config = dict(
    arch='nf_resnet',
    model='image classifier',
    dataset='simulated grey scan slices of phantoms with and without marks',
    train_examples=245000,
    image_size=32,
    crop_scale_min=1,
    horizontal_flip=False,
    color_jitter=0.2,
    targets=['side'],
    num_classes=2,
    norm='none_scaled_ws',
    hidden_act='hardswish',
    depths=[4, 4, 4, 4],
    kernel_size=3,
    stem='deep',
    avg_pool_shortcut=False,
    widths=[64, 96, 144, 208],
    residual_scale=0.1,
    loss='cross_entropy',
    init='trunc_normal_002',
    residual_init='zero_last',
    optimizer='adamw',
    learning_rate=0.0014,
    beta1=0.95,
    beta2=0.999,
    eps=1e-08,
    max_steps=19700,
    batch_size=128,
    epochs=10.3,
    lr_schedule='linear',
    final_lr_fraction=0.05,
    warmup_steps=590,
    weight_decay=0.1,
)
Rows from block 9 of a small image classifier, named by matrix and row number. Rows with one number belong to one channel. Each number is 128 + 32 x the weight over its row's rms, rounded and kept within 0 to 255. All counts start at 0.
After each channel's rows are labels from the 100 images, of 14976, where the channel reaches its highest value: "lies over" is the class under the peak. Only what is clearly more common there than usual is listed. The data: simulated grey scan slices of phantoms with and without marks. In brackets: how many of the 100.
# convs0: first 3x3 conv (model.blocks.9.convs.0.weight, 144x144x3x3, standardized in use, each kernel summed), inputs 0-143
# convs1: second 3x3 conv (model.blocks.9.convs.1.weight, 144x144x3x3, standardized in use, transposed, each kernel summed), outputs 0-143

convs0.47 [109  47 120 150 128 178 125 139 119 146 180 108 188 108 111 171 138 158  37 162 161 150 175 101 136 180 121 144 137 111  80 167  82  97 124 113 146  60 134 107 154 127 152 137 143 141 146 119 155 158  77 173 151 125  94 152  61 114 143 158 148  79 116  70 160  98 106 127 120 102 171  66 163 118 135 154 177 128 131  98 166  93  67 134  82 123 139 118 105 142 101 115 157 124 125 172 112 184 145 100 176 160 113 156 132 144 114 125  93 201 130 148 112 134 159 123  54 100  57 130 164  85 115 177 113  94 119  95  91 125 145 153 193 109  96 126 108 130 123 156 134 109 125 112]
convs1.47 [141 157 145 131  73 151 130 137 187 157 132  95  98 119  71 161 142 130  94 125 123 162 115 164 165 107 104 104  99 101 102 142 148 104  68 105  78  95  79 162 105 109 125  93 163  71 138 163 105  73 105 106  64 136 142  89 130 179 105  76  88 129  80 144 159  82  87 152  74 140  90 121  86 147 175 175 101  88  75 168 108 104  80 130 201 113 141  89 115 130 109 120  91 113 199 153 122 118  87 146  86 102  96 190  81 153 140 103 156 110 125 103 120 130 190 107  99 135 148 114 123 148 108 102  94 129 125  81  97 161 118 123  80 133  94 142  81 118 131 166  98 162  77 143]
lies over: lung or cavity (41)

convs0.84 [163 105 110 134 105 112 114  73 117 173 130 129  83  96  73  83 107 125  93 105  64 168 128 144  93 112 158 167 148 146  82 154  72 185  63 189 152 132 146 130 168 111 150  68 171 139 106 167 159 122 110 117 145 145 120 106 155  94  89 113 152 109 174 110 114 121  96  90 121  89  94 133 115 136  68 145  88  91 184 201 142 140 116 124  87 121 137 162 119 120 199  92 145 161  94 101 108 108 108  81  75  87 138 124 151 124 192  95 127  84  87 174 135  88 103 139 130 123 171 130 102  96 115 104 183 111  82  85 129 161 130  99 124 166  86 114 110 115 123 166  72 139 141  80]
convs1.84 [161 112 146 146 131 106  75 115  97  79 121 176 163 116 154 137  68 105 155 152 136  68 123  76  87 130 202 161 182 160 165 114 116 196 178  85 160 146 182  55 152 175 116 154  98 197 137  89 146 177 125 143 172 139 139 149 156 157 126 173 188 143 173 120 113 118 165 125 155 137 168 172 122  82  85 103 152 110 179  75 151 181 150  95 103 111 140 121 121 115 191 115 131 178 105 157 142 125 132 142 156 141 165  88 127 113 131 142 142 100 163 160 115 117 129 130 151 111 107 130 107 103 161  79 130 109 119 160 124  73 184 150 139 134 118 116 137 159 129  94 193  73 127 122]
lies over: organ (49)

convs0.134 [ 97 125 114 144 160 149  80 136  92 139 137  89 128 154 145 167  43 115 101  67 139 106 162  89 160 151 116 120  84 124 143 136  95  91  73 116 141  91 135  67 124  65 170 155 141  95 134  93 103 159 157 153 117  62  55 150  76  98 142  68  92  29 162 120 118  69 131  91 104 106  94  49 112 142 139 146 156 125 161 115 149 111 174 134 116 120 118 113 112 138 133 126 132 117 118 178 154 182 114  83 165 138  93 135 115 114  94 129 117 171 184 109 137 116 188 174  90 152 120  94 135 111  75 118 160 159 125 133 160 110 119 139 147 107  56 163 160 113 135 150 125 147 145 108]
convs1.134 [131 144 165 117  82 148  98 114 204 172 151  39 111 108  88 130 140 115 102 175 126 168 116 196 157 117  71  94  85 108 127 170 131 111 148 134 127 118  96 140 111 121  90 103 174 106 118 161  96 125 122 100  72 122 121 102 158 179 134 152 136 138 126 142 160 118 139 108 122 127  74  88 130 116 189 162 101  94  44 218  95 109 110 117 186 135 142 148 105 124 114 125  82 104 185 161 134  76  99 121 102 161  29 161  92 155 140 126 124 164 137  87 129 134 135 122 127 157 145  83 122 125 116 185 113 151 125  64 119 163 137 156 108 108 140  94 122 125 147 133 117 116  63 172]
lies over: lung or cavity (44)

convs0.90 [165  96 123 169  98 128 132  76 125 185 163 126  93 104  94  82 103 121  91 121  92 148 140 145 120  98 149 182 125 148  88 159  67 180  48 186 140 127 150 131 159  90 158  75 179 133 121 192 171 119  99 130 152 134 123 100 141 110 104 100 128 107 159 124 121 132 112  68 107  86 110 126 117 125  95 154  75 108 195 202 157 135 138 106 100 118 157 170 129 115 201 106 157 146 120 109 120  97 152  89 103  89 128 131 164 126 192 113 133  83 100 157 150  97 133 136 122 114 185 151 102  92  96  99 193  92  72  99 146 151 120 120 126 180  76 128 115 102 139 148  75 134 165  87]
convs1.90 [135 118 149 118 144  99  68  92  70  71 117 193 172 113 155 149  74 133 157 131 157  67 150  68  67 134 203 160 191 163 169  98 103 176 154 113 153 136 197  75 142 157 130 173  89 180 125 111 147 140 149 156 157 170 113 147 151 150 130 148 166 112 163 123 103 151 185 139 127 167 156 164 130  84  84 116 148 136 174  87 159 164 164  83 105 119 133 132 118 112 186 140 145 164  99 133 162 128 105 131 172 125 159  96  87 115 106 159 133 108 162 167  83 132 112 151 132  90 140 121 115 113 161  86 154 108 157 163 101  67 158 123 131 124 131  91 154 144 144  92 186  87 116 105]
lies over: organ (48)

convs0.68 [170  99 146 147  58 137 128 155 141 141 147 108 152 134 135 119 102 152  75 149 172 142 144 120 141  91 131 116 123 152  50 121  28 121  27 123 143 115 129 100 141  92 106 131 122  88 162 155 132 173  80 184 171  97 115 135  76 120 132 104 107  79 122 135 151 109 130  52 121 121 178  93 127 144 148 105 141 106 162 145 160 117 143 133 134 116 127 127 112 111 149 169 149 125 153 174 168 169 194 152 178 104 167 180 178 119 120 172 140 140 139 120 134 177 161 139 102 106 149 103 118  72  78 143  81  69  81 127 125 160 107 145 174 116  71 150 137 128 178 136  53 129 142 140]
convs1.68 [118 125  79  92  96 120  80 164 114  96 120 169 133 151  80 172 113 175 162 106 103  80 113  89 104 109 188  91 172 153 128  72 122 139  48 121 126 129 160 110 103 154 113 121 140 123 185 148 101  66 147 104 131 142  86 116 125 152 138  69  68  72 119  79 125 134 119 176 109 127 126 158  96 134 141 159 131 145 100  91 174 121 178 111 174 141 145 162 137 132 147 108 111 174 161 174  91 115 105 190 138  69 168 131  71  94 139  87 151  78 127 138 119  89 172 129 115  54 140  97 102 134 157  46 137 135 144 114  94 100 159 142  87 114 131 161 121 146  72 135 135 190 138 124]
lies over: soft tissue (39); lung or cavity (29)

convs0.115 [122 130 136 175  92 154 140 145 171 137 163 106 154 124 139 124  60 151 114 185 163 103 152 100 142 132 106 152 123 112  90 143  73 101  57 131 166 114 164  72 145 102 141 161 168  67 173 120 151 122 123 170 203  92  87 161 110 144 142  62  93  65 137 136 168 125 145  70 123 158 174 121 138 143 134 142 131 135 159 134 167 113 139 126 144 137 132 104 152 140 129 142 177 109 128 194 159 170 147 151 176 112 165 139 171 116 143 145 155 181 165 188 160 167 188 144 121 113 138 150 179 116  73 172 114 129 140 121 155 127 143 136 183 121  55 107 157 175 147 126  60 137 172 163]
convs1.115 [ 71 169 109 110 101 116 181 169 153 134 163 132  91 112  82 137 147 122  99 129 100 174 150 128 126 112 134  86  81  80  92 155 161 101 110 141  58 111  80 145  88 141 141  92 155  53 146 160  91  84 132  93  77 189 135  57 102 118 155  88 108 128  74 130 149 112 114 140 106 126 111  93  82 158 155 184  95  77  84 146 132  94  84 146 178 104 131 137 161 147 107 114 134 125 158 121 182 148  96 138 101 109 101 164 126 138 111 117 179 174 167 100 122 110  96  98  98 145 182 153 174 155 140 105 106 143  94 101  75 153 111 139  91 155 106 139  39 117 142 174  95 173 131 152]
lies over: lung or cavity (33)